{
  "gain_aug_db": 10,
  "hop_length": 160,
  "hidden_act": "hardswish",
  "kernel_size": 5,
  "stem": "single",
  "bidirectional": true,
  "label_smoothing": 0.05,
  "muon_scale": "original",
  "weight_decay": 0.1
}
Rows from block 4, named by matrix and row number. Each number is 200 + 40 x the weight over the matrix's rms, rounded and kept within 0 to 999. All counts start at 0.
# weight_hh_l0: LSTM recurrent weights (gates i, f, g, o stacked) (model.rnn.1.rnn.weight_hh_l0, 384x96), inputs 0-47
weight_hh_l0.227,188,174,263,211,157,177,189,192,208,207,152,182,116,176,215,173,236,194,227,218,222,159,171,240,160,263,190,178,172,255,264,184,197,227,204,0,203,158,244,149,196,231,146,219,178,198,135,178
weight_hh_l0.228,184,264,227,256,236,235,167,144,201,74,158,238,206,196,175,189,214,193,154,181,234,191,243,142,250,167,241,181,155,205,247,139,167,133,201,196,199,168,274,167,186,180,233,188,165,228,194,170
weight_hh_l0.229,228,228,176,204,208,210,128,221,176,268,165,187,283,198,196,146,195,174,182,269,199,183,234,235,186,145,210,240,158,277,188,265,238,177,193,203,183,98,139,194,230,169,213,213,195,158,174,180
weight_hh_l0.230,202,180,120,192,133,190,220,172,218,195,173,232,163,155,229,177,171,207,184,138,214,246,149,303,194,147,239,219,217,226,209,204,253,205,165,185,162,233,105,213,175,319,188,205,111,206,167,255
weight_hh_l0.231,233,146,214,108,206,147,237,158,155,232,230,247,127,168,261,243,212,147,216,223,153,259,218,130,190,150,257,201,263,139,164,211,228,168,206,241,190,221,247,31,172,235,196,179,190,165,219,254
weight_hh_l0.232,157,204,168,268,207,167,178,237,164,213,183,204,147,227,221,172,175,216,199,196,307,158,227,142,238,218,216,175,197,265,209,160,244,171,211,231,187,146,204,181,142,168,194,190,81,186,233,219
weight_hh_l0.233,182,201,235,231,146,217,196,170,269,227,144,220,240,153,268,248,205,278,191,120,225,183,192,206,251,131,108,198,188,160,207,182,256,222,196,157,143,193,240,115,171,118,176,124,233,220,199,103
weight_hh_l0.234,177,168,232,176,113,156,241,164,158,210,134,145,149,195,208,236,201,137,171,175,241,231,216,149,217,166,197,174,189,185,205,195,195,118,229,216,203,184,165,220,203,214,0,191,188,146,166,202
weight_hh_l0.235,176,154,185,244,245,164,187,111,180,225,249,163,214,161,218,191,215,219,220,177,168,159,113,263,218,100,232,300,276,229,147,226,199,158,179,123,187,164,187,219,181,232,179,47,246,242,216,153
weight_hh_l0.236,133,174,199,229,140,232,158,215,204,192,202,211,269,198,175,180,190,148,66,162,199,249,227,168,191,162,170,129,184,265,149,263,125,209,204,225,207,232,213,187,278,223,246,212,48,163,166,202
weight_hh_l0.237,163,254,205,223,285,228,200,129,223,173,224,106,197,136,288,219,192,248,260,219,187,226,112,198,313,202,235,151,184,211,185,234,220,117,200,144,236,232,242,209,234,138,186,222,195,28,171,172
weight_hh_l0.238,225,190,137,194,284,205,228,197,203,227,258,213,195,264,179,228,180,255,193,205,291,227,193,186,201,134,187,203,128,256,185,229,190,169,176,120,214,219,202,175,183,248,126,196,228,166,52,250
weight_hh_l0.239,236,103,185,163,169,217,197,246,215,245,222,250,234,155,184,185,169,267,229,129,176,217,237,182,214,220,227,204,187,243,107,242,128,157,157,198,87,256,192,145,143,250,246,233,186,134,319,13
weight_hh_l0.240,160,148,249,194,281,232,127,262,270,244,189,274,176,252,208,236,222,171,224,203,226,187,156,140,191,166,185,157,248,221,241,262,208,224,176,200,180,175,185,171,207,183,204,203,184,179,184,182
weight_hh_l0.241,253,245,185,200,213,197,193,147,182,195,188,156,219,208,157,229,241,200,119,210,178,166,232,225,231,203,233,251,218,156,201,146,166,216,207,134,182,205,258,229,87,224,166,123,172,176,204,204
weight_hh_l0.242,159,206,228,132,231,218,218,167,161,213,186,257,157,228,151,269,194,204,244,194,238,281,192,214,240,251,184,158,160,216,225,203,259,263,211,249,173,140,210,187,248,255,142,208,164,124,146,199
weight_hh_l0.243,138,221,171,184,204,171,289,284,237,169,173,242,194,244,235,241,212,201,224,146,164,285,193,189,218,177,82,220,170,267,189,119,249,263,200,202,170,158,198,172,256,170,228,223,225,188,158,151
weight_hh_l0.244,152,207,220,218,153,300,173,88,222,168,165,202,194,201,210,145,115,205,175,200,202,204,138,227,114,197,161,232,153,211,202,133,162,181,232,212,190,173,168,181,202,265,161,226,197,233,146,188
weight_hh_l0.245,225,172,171,146,187,208,204,134,214,190,217,175,188,168,146,206,91,183,183,174,274,172,168,158,217,210,158,129,251,252,227,216,186,238,187,160,219,213,187,209,221,247,204,171,210,275,174,110
weight_hh_l0.246,129,219,184,205,78,183,159,161,206,195,183,220,336,260,152,262,269,193,184,144,267,207,231,210,124,163,156,197,204,173,240,193,155,198,201,183,194,173,152,199,193,204,218,139,153,192,158,171
weight_hh_l0.247,197,156,235,247,306,191,194,183,172,211,199,282,289,142,229,135,218,192,229,141,190,202,172,257,212,242,188,264,165,204,150,290,241,273,259,203,146,202,189,218,197,281,170,199,193,231,218,222
weight_hh_l0.248,268,176,165,284,230,185,173,211,117,210,166,166,219,218,222,193,161,159,155,173,156,192,278,189,185,133,258,160,198,199,194,213,247,170,168,262,186,217,213,250,152,206,200,288,193,232,137,203
weight_hh_l0.249,253,281,208,131,205,184,195,176,237,165,178,160,141,178,173,198,105,195,263,196,172,229,220,250,163,315,174,230,215,280,182,154,164,201,239,167,120,250,156,176,246,192,172,127,218,186,233,190
weight_hh_l0.250,244,195,214,208,229,218,150,233,134,170,220,163,162,214,215,249,206,187,211,184,243,286,223,185,181,79,117,184,277,164,302,189,248,211,213,164,248,180,169,219,225,364,207,215,184,199,242,139
weight_hh_l0.251,234,233,197,238,143,138,159,202,202,127,163,140,259,200,170,180,152,266,204,282,130,244,185,151,198,188,132,180,216,185,223,169,146,129,188,222,226,242,193,204,185,233,170,188,147,311,225,206
weight_hh_l0.252,195,227,176,192,209,225,200,181,198,263,184,255,218,250,186,256,186,195,246,204,193,195,221,274,228,203,256,194,275,201,225,134,228,125,168,295,201,177,243,100,211,148,180,221,166,264,227,188
weight_hh_l0.253,182,265,168,132,211,192,222,150,128,214,204,167,271,176,209,222,202,93,92,238,239,181,183,206,255,182,241,201,231,186,141,244,217,222,182,289,171,166,206,269,155,265,208,203,178,203,210,192
weight_hh_l0.254,215,176,210,165,198,187,166,225,193,187,195,142,168,149,158,154,213,161,239,282,203,259,189,239,143,205,190,240,135,169,165,209,190,185,209,262,189,213,248,167,151,175,184,130,107,196,291,220
weight_hh_l0.255,155,241,203,317,214,177,227,234,179,172,184,233,135,176,142,232,199,177,183,174,192,101,172,186,230,242,220,230,176,220,213,123,291,267,231,245,251,129,146,116,209,198,173,217,155,186,185,215
weight_hh_l0.256,232,212,157,192,227,197,216,257,226,199,126,195,191,227,259,197,166,232,152,228,146,176,185,194,224,188,254,224,210,197,197,159,197,243,158,164,207,254,174,253,200,202,189,154,270,142,234,194
weight_hh_l0.257,201,243,161,154,189,208,328,232,214,147,158,230,216,106,249,180,255,288,180,236,251,215,197,222,150,232,156,243,194,205,201,273,171,171,237,211,198,233,246,218,272,122,290,268,284,223,252,170
weight_hh_l0.258,244,193,207,300,234,150,270,224,230,246,257,212,202,144,210,213,178,238,216,244,196,168,222,182,181,244,190,176,217,113,181,253,160,227,191,220,197,297,145,162,212,110,249,173,183,182,115,205
weight_hh_l0.259,210,200,169,238,164,189,249,216,227,143,213,124,234,205,157,204,146,257,163,223,285,205,193,264,168,192,157,143,220,220,210,158,191,131,226,194,160,221,228,116,154,196,193,177,199,224,206,202
weight_hh_l0.260,128,300,169,198,214,229,170,234,165,185,242,237,205,285,218,270,151,253,210,193,216,235,244,161,202,146,188,206,148,192,269,186,169,253,256,220,181,108,129,168,239,246,244,202,174,164,149,198
weight_hh_l0.261,234,208,219,229,167,197,171,271,209,201,239,207,160,213,149,115,174,116,194,251,198,275,204,167,191,170,218,186,173,181,176,221,214,220,199,150,148,134,143,203,98,149,161,192,166,229,201,242
weight_hh_l0.262,210,259,182,195,203,157,138,238,210,226,179,244,162,179,216,196,262,256,211,182,168,260,174,245,167,197,146,154,203,251,246,205,181,244,235,222,206,163,190,241,202,266,153,150,198,193,187,197
weight_hh_l0.263,183,202,258,183,212,225,235,197,121,263,238,191,173,256,186,211,240,188,278,222,227,155,138,240,214,167,173,160,194,159,198,137,149,202,194,221,202,174,233,258,171,168,193,185,266,163,227,266
weight_hh_l0.264,187,201,243,169,243,194,141,192,171,179,223,145,193,242,183,160,190,199,229,256,187,152,185,188,216,165,200,180,261,217,196,181,216,197,254,189,201,244,180,217,187,165,230,234,162,213,227,151
weight_hh_l0.265,176,200,283,153,154,183,171,191,267,244,206,257,163,234,234,164,234,171,174,202,173,188,199,203,242,150,241,176,156,135,232,193,150,170,174,159,240,148,205,189,139,246,166,194,172,165,195,154
weight_hh_l0.266,196,247,195,210,257,130,233,172,238,204,214,187,204,204,231,187,257,167,184,207,161,289,222,190,112,175,221,217,247,217,203,182,221,141,170,229,190,202,285,243,189,140,182,175,187,200,182,155
weight_hh_l0.267,236,266,222,258,144,183,213,203,180,175,111,183,247,206,231,167,190,160,162,202,211,232,185,200,152,182,176,252,219,218,290,226,171,242,141,211,193,274,247,217,210,205,204,177,198,171,210,271
weight_hh_l0.268,117,196,219,182,235,220,263,215,207,241,168,152,198,144,225,253,154,252,208,190,256,230,258,205,209,134,228,211,201,210,207,222,182,129,194,197,146,214,206,201,185,231,214,166,151,183,222,203
weight_hh_l0.269,204,242,156,218,196,227,191,216,206,125,160,237,168,195,191,206,250,270,166,188,219,226,176,149,193,249,228,200,127,189,241,219,222,278,173,199,264,190,182,251,189,165,204,182,165,185,204,193
weight_hh_l0.270,194,225,233,182,186,212,208,219,170,160,224,271,164,202,171,206,164,194,198,145,134,145,232,223,174,256,190,252,190,167,201,167,231,246,84,244,244,258,180,200,188,236,207,183,239,281,265,173
weight_hh_l0.271,231,152,164,210,127,219,170,245,238,186,219,121,110,229,210,130,188,182,289,262,146,238,236,198,169,218,231,237,240,235,221,191,257,133,206,299,160,197,244,192,183,98,194,135,213,199,183,172
weight_hh_l0.272,235,213,163,214,212,228,139,217,178,165,193,187,202,252,154,143,220,164,207,144,133,87,230,213,233,143,260,256,210,186,227,179,210,105,234,158,119,184,167,247,245,229,204,135,204,269,213,174
weight_hh_l0.273,176,126,138,184,185,210,178,207,134,202,150,227,236,260,233,260,226,206,214,202,191,212,191,177,128,205,253,157,208,187,294,179,222,245,324,172,167,206,157,269,208,167,270,201,233,227,229,247
weight_hh_l0.274,186,244,151,181,259,211,192,212,210,214,164,184,205,225,218,179,235,181,208,221,222,308,226,225,246,175,186,187,281,161,235,162,148,204,234,169,219,262,148,202,211,135,215,163,245,259,165,197
weight_hh_l0.275,192,225,253,157,151,263,154,196,203,199,122,167,174,169,180,224,174,194,215,212,166,206,183,168,223,190,210,231,159,233,141,239,169,197,233,201,195,279,156,218,105,205,222,207,226,193,222,297
weight_hh_l0.276,215,176,144,212,235,162,216,193,218,207,187,205,171,173,234,220,173,189,208,244,151,165,217,224,149,259,208,254,149,204,184,233,202,109,176,177,195,203,168,177,233,204,136,268,247,201,152,171
weight_hh_l0.277,254,227,166,173,144,183,298,238,236,240,197,185,162,190,168,198,224,274,255,176,200,167,156,210,219,244,184,142,212,254,226,260,267,138,279,240,216,194,226,179,288,248,184,228,141,206,203,265
weight_hh_l0.278,220,147,288,216,249,232,197,200,227,216,237,221,269,231,219,249,211,185,198,148,197,211,293,210,186,196,205,221,239,249,214,259,142,224,195,170,183,227,145,231,194,132,200,183,237,203,178,186
weight_hh_l0.279,256,182,216,183,202,226,278,124,206,177,229,225,220,242,201,213,225,232,212,233,208,140,137,220,182,226,166,185,211,214,152,245,170,152,174,188,225,205,186,152,174,206,294,143,93,227,128,196
weight_hh_l0.280,242,230,258,182,245,204,222,175,150,157,224,219,186,132,185,155,181,199,150,219,200,239,214,218,187,176,192,198,163,251,233,225,217,134,233,183,252,214,214,210,178,210,171,175,196,230,162,263
weight_hh_l0.281,182,176,215,224,178,136,136,213,221,229,208,148,221,255,257,228,201,154,196,118,191,301,156,179,218,229,216,74,175,149,206,169,193,212,211,203,178,217,184,249,223,160,199,229,238,255,185,192
weight_hh_l0.282,190,242,185,266,198,206,214,177,212,218,194,221,197,242,203,178,187,236,232,200,119,172,212,134,244,227,212,289,301,166,245,254,176,155,199,163,204,238,177,201,100,161,208,131,139,275,148,247
weight_hh_l0.283,217,263,125,198,184,200,161,141,196,245,135,222,253,205,293,209,256,132,181,219,238,191,225,150,206,156,196,159,217,137,198,219,107,214,233,224,172,169,251,246,213,212,209,219,208,182,311,200
weight_hh_l0.284,117,244,220,168,237,206,207,173,185,241,177,200,229,242,223,246,222,194,265,267,202,189,254,216,147,199,253,212,264,106,186,195,206,235,257,201,177,159,177,226,188,132,165,262,165,180,141,208
weight_hh_l0.285,179,121,149,201,218,226,195,229,275,193,131,205,98,173,261,210,210,168,229,246,223,205,168,283,166,172,253,227,266,226,164,219,210,215,203,153,102,236,262,176,153,256,240,235,181,236,279,246
weight_hh_l0.286,168,203,228,175,146,182,188,186,139,224,194,183,208,184,223,187,185,157,124,149,203,135,171,187,278,212,162,235,240,199,168,261,185,150,254,162,218,158,197,147,238,245,115,192,189,242,220,221
weight_hh_l0.287,249,258,259,156,175,151,147,217,201,219,194,190,193,294,158,261,153,226,247,212,162,201,175,203,235,217,149,222,115,216,265,227,221,303,204,134,178,284,245,162,235,273,200,125,197,127,222,193
weight_hh_l0.288,175,178,190,202,272,190,169,172,187,199,200,193,231,199,191,220,220,184,197,218,199,180,193,175,170,155,207,160,121,267,216,176,193,167,229,192,228,193,195,189,174,167,252,210,184,234,240,174
weight_hh_l0.289,270,126,197,214,247,259,237,209,166,161,171,174,258,253,257,149,196,201,198,230,233,303,215,142,207,171,203,149,213,166,198,210,206,320,162,159,196,161,203,191,194,277,179,206,179,198,187,241
weight_hh_l0.290,187,161,222,185,213,205,221,192,283,192,213,205,170,217,118,180,206,221,234,169,289,208,213,196,174,174,156,219,200,174,214,169,164,144,208,195,214,208,247,238,172,204,207,196,162,228,227,184
weight_hh_l0.291,237,186,126,274,228,242,215,239,162,175,183,257,256,275,184,195,178,253,115,162,182,169,224,291,276,185,262,117,132,140,219,180,225,207,182,229,206,209,189,199,201,180,186,247,161,267,164,191
weight_hh_l0.292,211,183,180,180,349,191,236,182,192,219,211,216,173,76,200,149,213,179,226,233,186,192,243,149,177,223,159,239,218,238,178,211,231,178,112,208,242,151,196,180,232,234,241,226,235,302,196,169
weight_hh_l0.293,218,196,204,165,186,175,239,225,186,203,160,232,258,210,262,151,207,197,231,233,164,198,185,176,189,212,242,264,202,179,206,221,162,190,199,148,228,175,227,223,141,197,247,200,206,173,218,123
weight_hh_l0.294,208,254,226,196,157,252,275,162,212,197,174,197,196,223,225,199,145,190,245,279,212,223,152,213,226,258,115,176,188,193,219,127,213,114,175,157,212,235,217,128,190,223,280,211,167,261,167,183
weight_hh_l0.295,183,205,171,172,255,177,204,312,143,183,161,186,185,171,221,159,215,231,214,167,255,230,124,194,240,166,186,225,154,156,198,154,193,214,173,250,193,168,195,172,244,170,182,182,158,194,231,97
weight_hh_l0.296,232,169,207,240,260,149,235,116,148,220,224,208,248,221,196,185,198,189,185,145,202,162,197,205,218,200,206,239,233,253,170,222,205,157,205,207,166,227,223,196,174,185,179,216,177,193,196,216
weight_hh_l0.297,217,88,243,178,173,220,198,157,194,257,205,203,184,187,226,216,206,101,192,246,204,203,261,241,141,240,169,220,236,222,182,188,147,196,166,166,193,235,180,260,278,252,213,168,251,214,235,231
weight_hh_l0.298,211,211,171,254,178,211,226,232,227,242,113,191,259,130,211,160,170,166,234,215,203,285,261,211,146,151,253,208,216,209,198,184,152,206,148,247,176,204,179,241,228,168,157,274,192,232,145,178
weight_hh_l0.299,247,184,169,209,132,187,214,149,179,238,202,129,226,179,203,183,207,155,207,211,232,143,154,165,206,182,208,316,168,271,147,186,197,218,207,224,152,165,103,182,207,192,180,254,249,175,225,267
weight_hh_l0.300,231,138,150,210,196,235,210,190,229,237,224,227,88,163,177,252,232,215,169,222,183,211,189,146,239,277,195,185,176,201,108,210,304,248,225,188,134,170,284,242,219,168,176,134,263,201,172,231
weight_hh_l0.301,228,98,206,185,212,231,197,146,254,188,169,212,183,267,223,226,208,218,251,126,265,190,210,213,146,172,246,236,205,268,126,192,147,178,161,267,218,232,217,161,252,201,194,181,176,211,204,253
weight_hh_l0.302,182,171,215,217,196,187,149,168,231,158,108,146,202,219,255,211,256,217,239,289,145,131,279,243,201,241,164,163,227,268,181,219,109,216,141,195,248,161,198,128,230,286,210,149,190,179,174,168
weight_hh_l0.303,233,164,231,230,183,194,127,270,202,234,187,195,243,263,175,243,140,152,188,264,229,227,201,224,151,122,162,188,251,210,217,238,181,174,175,124,179,182,178,178,216,248,178,174,207,225,191,209
weight_hh_l0.304,198,215,234,236,268,204,263,187,224,251,178,197,225,190,237,229,226,222,157,224,204,236,173,215,241,158,202,201,163,147,182,183,219,178,153,239,135,253,178,181,244,166,235,172,158,85,156,252
weight_hh_l0.305,249,206,119,160,244,170,239,234,227,201,184,238,124,235,190,143,178,199,214,179,231,188,176,264,118,194,148,194,159,267,143,201,177,253,250,198,169,200,167,180,202,180,148,195,188,236,211,203
weight_hh_l0.306,172,214,217,312,220,201,266,157,244,192,218,204,182,164,210,204,188,203,121,248,131,172,167,272,275,209,199,287,234,255,191,150,261,193,238,227,188,118,152,134,218,144,203,208,190,184,232,186
weight_hh_l0.307,185,174,214,211,218,187,284,229,227,245,195,193,215,226,188,249,227,190,167,311,161,259,243,175,199,164,207,207,228,199,237,194,222,171,173,172,175,183,233,182,155,203,241,208,99,154,165,224
weight_hh_l0.308,167,191,157,220,201,217,200,170,105,244,209,210,176,201,177,206,198,116,179,181,46,193,205,192,194,172,153,200,169,191,163,235,200,225,168,197,127,202,181,199,80,196,130,223,212,220,186,285
weight_hh_l0.309,211,197,205,271,247,263,176,265,156,202,168,143,137,236,230,175,174,112,206,226,183,228,271,208,186,259,191,204,289,164,181,207,163,249,200,217,221,182,314,191,182,215,137,214,219,206,217,150
weight_hh_l0.310,182,187,224,220,249,151,181,200,215,196,189,173,105,215,171,215,201,232,188,226,164,139,294,233,208,217,123,229,165,193,286,106,212,133,190,180,242,183,225,171,95,238,180,204,237,179,225,240
weight_hh_l0.311,217,214,224,196,137,208,216,224,202,235,199,127,208,170,182,196,179,187,210,196,247,174,225,72,159,218,209,223,221,218,218,220,230,218,200,152,193,139,233,258,221,255,246,171,150,172,210,203
weight_hh_l0.312,224,164,193,199,221,198,196,211,145,179,199,173,181,237,222,160,180,188,237,243,162,175,203,211,224,189,175,166,144,221,215,186,190,239,223,274,173,196,223,183,181,178,260,228,156,198,190,253
weight_hh_l0.313,175,166,224,200,144,218,212,247,192,193,208,185,118,179,227,205,234,178,230,245,151,126,173,180,165,135,215,184,201,227,243,204,241,239,192,216,241,218,220,178,295,180,217,211,197,167,106,150
weight_hh_l0.314,236,214,232,150,216,218,158,213,232,225,225,179,133,248,295,158,190,184,185,245,214,170,235,174,128,135,215,142,270,216,252,178,159,159,145,254,217,196,206,192,241,161,169,190,148,230,189,269
weight_hh_l0.315,229,220,245,180,258,203,238,198,220,167,159,182,153,183,251,183,232,208,213,248,187,262,227,246,196,111,234,190,193,291,161,186,159,162,201,221,119,179,196,178,195,206,170,162,193,192,203,214
weight_hh_l0.316,182,221,275,206,295,189,162,152,221,199,236,195,156,164,136,150,215,277,160,174,208,199,161,149,205,208,171,244,225,151,219,260,143,218,211,146,182,230,165,252,224,235,199,191,166,201,313,189
weight_hh_l0.317,195,200,237,188,242,174,176,172,196,189,177,160,277,195,219,211,117,209,136,185,222,213,133,201,159,193,159,217,212,219,260,210,152,201,198,243,212,229,207,139,135,249,207,212,198,150,187,243
weight_hh_l0.318,279,210,228,194,190,195,232,206,179,128,205,225,232,167,166,156,268,226,204,208,236,176,176,215,174,195,238,228,166,203,157,210,179,163,236,219,253,144,142,174,210,252,307,267,146,233,181,143
weight_hh_l0.319,155,217,150,177,242,211,177,181,180,198,272,177,200,196,205,244,209,279,239,214,206,180,264,260,233,211,202,278,158,261,167,225,187,237,236,229,197,224,211,230,290,115,226,185,250,173,197,74
weight_hh_l0.320,221,214,188,254,270,166,140,254,228,151,158,168,177,202,185,187,195,222,154,253,232,229,220,196,208,171,188,135,202,196,169,194,317,204,205,221,158,196,196,222,210,244,270,184,206,188,165,147
weight_hh_l0.321,268,198,270,203,149,212,275,177,190,211,257,220,285,171,198,203,244,225,192,164,217,212,207,234,214,203,197,130,249,311,195,243,169,196,180,238,129,274,212,191,199,175,177,191,183,269,212,176
weight_hh_l0.322,206,168,238,194,125,163,194,192,195,195,206,176,168,224,228,233,185,224,137,189,94,219,206,237,147,263,231,193,166,195,180,232,150,216,179,158,167,168,169,166,205,203,132,224,182,165,146,185
weight_hh_l0.323,232,154,215,231,169,243,193,238,224,195,185,183,210,207,242,148,167,168,211,143,191,195,205,179,264,203,228,221,253,233,198,167,154,201,240,134,217,196,210,136,217,147,204,196,225,162,178,135
weight_hh_l0.324,176,198,128,216,265,178,110,168,202,205,197,167,209,171,262,167,198,228,198,201,191,123,217,118,184,207,173,216,215,163,190,215,209,171,171,128,17,218,321,202,173,211,211,188,215,204,163,272
weight_hh_l0.325,221,230,178,317,211,207,250,213,216,237,207,195,165,261,213,220,207,184,247,208,201,279,179,191,197,156,240,217,234,226,157,146,265,168,191,153,203,306,241,230,220,221,172,185,215,200,183,180
weight_hh_l0.326,144,206,237,206,231,105,187,197,221,208,170,168,185,209,197,216,171,139,196,213,163,239,183,189,164,199,188,216,179,214,179,221,250,149,113,144,176,257,130,256,208,172,254,168,201,206,175,210
weight_hh_l0.327,272,195,227,285,177,168,275,153,190,259,195,221,205,124,198,227,168,160,177,188,226,179,141,228,207,186,138,201,258,194,244,181,228,108,139,230,158,219,181,278,167,173,199,229,199,247,194,175
weight_hh_l0.328,189,187,184,219,210,225,190,167,127,195,205,218,171,224,174,188,181,67,120,190,175,160,188,174,201,154,230,225,268,257,194,149,243,169,167,169,228,205,200,183,49,157,184,262,88,216,211,240
weight_hh_l0.329,239,123,213,207,138,269,186,213,205,196,173,200,251,186,154,288,135,259,203,196,216,167,218,203,231,163,196,207,232,204,207,257,120,249,177,268,171,192,111,175,191,166,235,231,256,225,210,224
weight_hh_l0.330,210,201,200,202,201,193,191,201,133,100,213,210,185,227,136,174,159,166,212,158,229,186,286,199,160,200,183,180,178,187,140,126,218,218,186,226,217,254,256,193,307,164,217,173,323,169,250,142
weight_hh_l0.331,258,241,185,183,185,170,244,173,175,254,168,168,192,237,162,215,202,132,251,256,178,163,233,127,229,95,186,261,211,203,158,227,269,205,219,186,172,181,293,191,238,197,155,308,161,220,208,223
weight_hh_l0.332,184,176,213,300,154,148,138,141,157,212,177,205,177,197,119,261,194,218,265,208,226,268,110,212,165,261,247,288,146,207,137,218,252,141,193,224,191,164,147,261,154,261,201,155,286,261,207,238
weight_hh_l0.333,293,155,210,162,151,214,169,225,218,130,244,139,175,247,218,192,242,156,206,235,189,246,185,215,155,134,177,244,219,181,149,190,280,278,148,217,210,240,249,228,214,170,198,256,160,205,202,204
weight_hh_l0.334,156,171,181,196,211,206,264,217,186,214,207,171,213,259,241,208,192,262,128,217,206,175,194,151,132,206,210,227,208,241,202,253,229,253,214,226,170,172,158,238,188,149,224,210,191,215,273,219
weight_hh_l0.335,197,188,223,208,170,250,250,244,229,188,207,212,201,119,225,204,223,203,177,196,183,189,197,218,247,140,165,225,181,153,219,171,180,249,186,240,122,138,255,168,189,255,163,223,307,281,166,281
weight_hh_l0.336,181,217,179,219,289,241,233,246,209,219,182,172,312,244,252,147,251,196,217,211,195,283,198,197,189,204,172,176,241,149,177,183,152,151,176,226,234,276,207,212,203,213,231,189,241,188,187,184
weight_hh_l0.337,223,169,133,162,231,231,230,190,207,261,131,227,165,146,186,218,191,171,214,187,252,224,249,199,224,198,181,227,218,173,160,244,142,209,213,198,219,207,245,169,261,173,155,222,158,179,116,149
weight_hh_l0.338,152,226,219,276,171,192,156,142,200,278,189,216,216,135,184,223,297,217,179,155,143,166,206,213,145,270,163,210,238,127,203,227,282,223,158,216,145,208,207,156,177,222,242,176,197,181,184,233
weight_hh_l0.339,192,221,278,222,178,243,145,216,189,248,143,193,188,205,159,212,221,224,259,196,197,169,223,186,191,159,192,221,228,232,267,247,218,221,187,134,170,209,246,139,185,194,210,168,242,233,235,193
weight_hh_l0.340,203,244,204,233,197,224,223,167,172,196,182,190,187,174,181,151,122,231,226,204,184,207,229,265,176,156,245,232,239,206,179,199,201,221,229,227,219,187,196,164,172,229,162,270,198,165,182,231
weight_hh_l0.341,209,148,144,169,235,205,148,159,218,143,123,185,244,201,188,162,280,132,221,160,187,196,203,210,179,178,230,199,193,167,200,183,185,212,204,205,166,246,215,169,253,178,216,181,148,173,189,165
weight_hh_l0.342,204,180,219,274,173,219,214,281,189,221,186,181,230,246,108,200,235,228,250,186,223,111,204,180,127,215,130,272,182,202,252,175,270,241,232,143,191,167,214,249,140,256,232,173,246,247,189,194
weight_hh_l0.343,132,229,174,261,213,200,243,142,224,162,147,185,147,141,182,197,181,173,121,160,201,177,227,185,137,184,260,250,154,200,185,182,236,122,187,226,192,210,186,167,225,240,177,222,185,201,227,214
weight_hh_l0.344,171,211,201,159,237,180,221,157,241,199,229,159,218,240,181,234,140,203,114,138,196,224,80,173,169,266,204,198,239,191,240,236,196,216,165,202,201,198,231,119,248,188,175,222,148,248,202,217
weight_hh_l0.345,238,204,242,164,183,205,152,179,167,176,114,194,201,285,191,222,168,228,202,136,132,163,214,250,217,195,51,144,206,210,162,189,220,171,157,113,264,174,246,210,163,176,189,206,197,93,230,189
weight_hh_l0.346,227,212,265,249,210,225,190,201,232,143,164,140,330,175,162,188,141,174,189,194,182,152,188,201,164,222,205,205,181,132,159,206,212,218,186,264,219,184,194,166,231,186,230,202,140,182,151,224
weight_hh_l0.347,218,158,215,162,192,177,186,215,254,198,204,208,109,174,147,121,155,185,129,191,207,152,236,229,184,218,208,233,205,162,167,174,212,253,136,221,210,207,137,238,260,173,202,199,190,196,164,162
weight_hh_l0.348,189,233,247,179,167,179,211,198,184,182,124,192,220,218,209,239,219,217,116,210,247,163,206,205,190,173,230,256,228,111,197,221,187,237,215,181,162,147,170,242,236,278,147,152,199,214,171,152
weight_hh_l0.349,210,197,152,187,212,234,235,180,189,107,147,175,218,191,205,196,248,224,250,161,218,158,266,229,163,207,145,271,249,188,257,197,154,247,213,195,180,223,273,212,218,181,221,230,148,187,187,207
weight_hh_l0.350,190,162,231,221,181,243,213,201,188,220,209,184,250,202,251,186,131,217,254,198,137,259,205,193,159,187,283,201,256,225,215,141,247,202,170,216,166,219,153,233,124,215,244,204,191,183,143,232
weight_hh_l0.351,183,180,113,266,227,229,236,244,211,179,160,270,177,199,164,223,277,184,219,186,197,153,200,259,212,250,161,196,182,187,175,196,205,205,172,269,221,177,216,207,176,191,227,202,254,197,179,234
weight_hh_l0.352,259,173,169,210,247,216,298,177,213,182,127,231,242,182,158,208,225,239,145,206,216,224,185,176,163,159,200,216,220,186,119,224,282,292,156,171,133,198,306,234,180,123,253,208,133,145,157,206
weight_hh_l0.353,207,192,179,214,217,177,175,209,198,159,161,203,244,154,236,228,189,163,170,240,181,201,170,158,215,215,184,270,218,217,173,120,181,305,182,146,241,279,190,209,237,197,195,215,235,213,232,187
weight_hh_l0.354,115,245,162,277,192,123,221,188,227,202,211,299,263,254,231,286,223,234,140,251,176,122,190,214,163,200,176,260,195,180,228,213,204,218,266,156,278,194,149,232,170,128,236,204,153,257,143,221
weight_hh_l0.355,237,168,244,262,274,165,229,168,137,204,233,262,213,206,242,188,201,197,263,145,230,121,184,237,229,212,251,265,221,214,128,107,213,154,219,212,224,212,263,204,199,219,205,136,192,206,204,202
weight_hh_l0.356,241,224,229,164,214,208,182,176,160,145,205,144,220,197,175,249,138,214,191,127,213,153,206,230,211,227,172,163,232,184,251,165,211,202,181,231,189,193,209,163,206,230,173,223,187,236,219,172
weight_hh_l0.357,170,179,199,209,231,228,205,235,206,202,235,197,190,177,174,102,188,208,218,248,167,180,220,218,132,136,170,147,220,232,168,200,290,167,218,229,158,201,172,202,273,238,251,156,215,210,157,217
weight_hh_l0.358,281,229,127,170,228,207,190,264,229,196,190,185,117,159,154,154,275,167,216,227,102,240,219,200,194,246,160,164,242,194,234,175,180,240,224,263,225,173,216,208,119,227,157,195,253,217,218,143
weight_hh_l0.359,233,168,269,184,240,222,170,287,229,224,182,123,185,158,175,186,179,188,161,231,206,214,204,209,182,186,120,195,221,170,188,216,186,222,201,199,239,153,240,144,208,205,265,188,220,240,166,166
weight_hh_l0.360,244,176,232,174,138,155,216,239,213,182,205,155,191,235,222,163,242,226,186,183,220,252,203,197,202,162,238,204,196,228,202,203,185,167,128,179,178,233,179,242,196,250,223,179,241,118,239,211
weight_hh_l0.361,317,221,171,218,244,244,202,222,231,153,224,193,247,162,130,207,241,243,127,148,154,216,217,231,192,205,184,196,238,205,151,154,140,231,227,172,191,155,213,115,186,239,228,122,171,189,195,220
weight_hh_l0.362,229,243,193,211,185,204,178,207,168,214,135,251,147,182,178,159,212,204,166,176,199,202,212,234,191,228,229,156,173,216,270,198,181,181,167,206,197,233,255,195,162,188,195,170,181,190,166,230
weight_hh_l0.363,228,255,141,259,213,171,193,253,210,295,182,199,166,192,183,262,223,279,207,247,173,244,165,240,216,249,212,197,191,183,136,209,186,256,170,154,240,220,204,181,272,215,207,145,225,206,185,203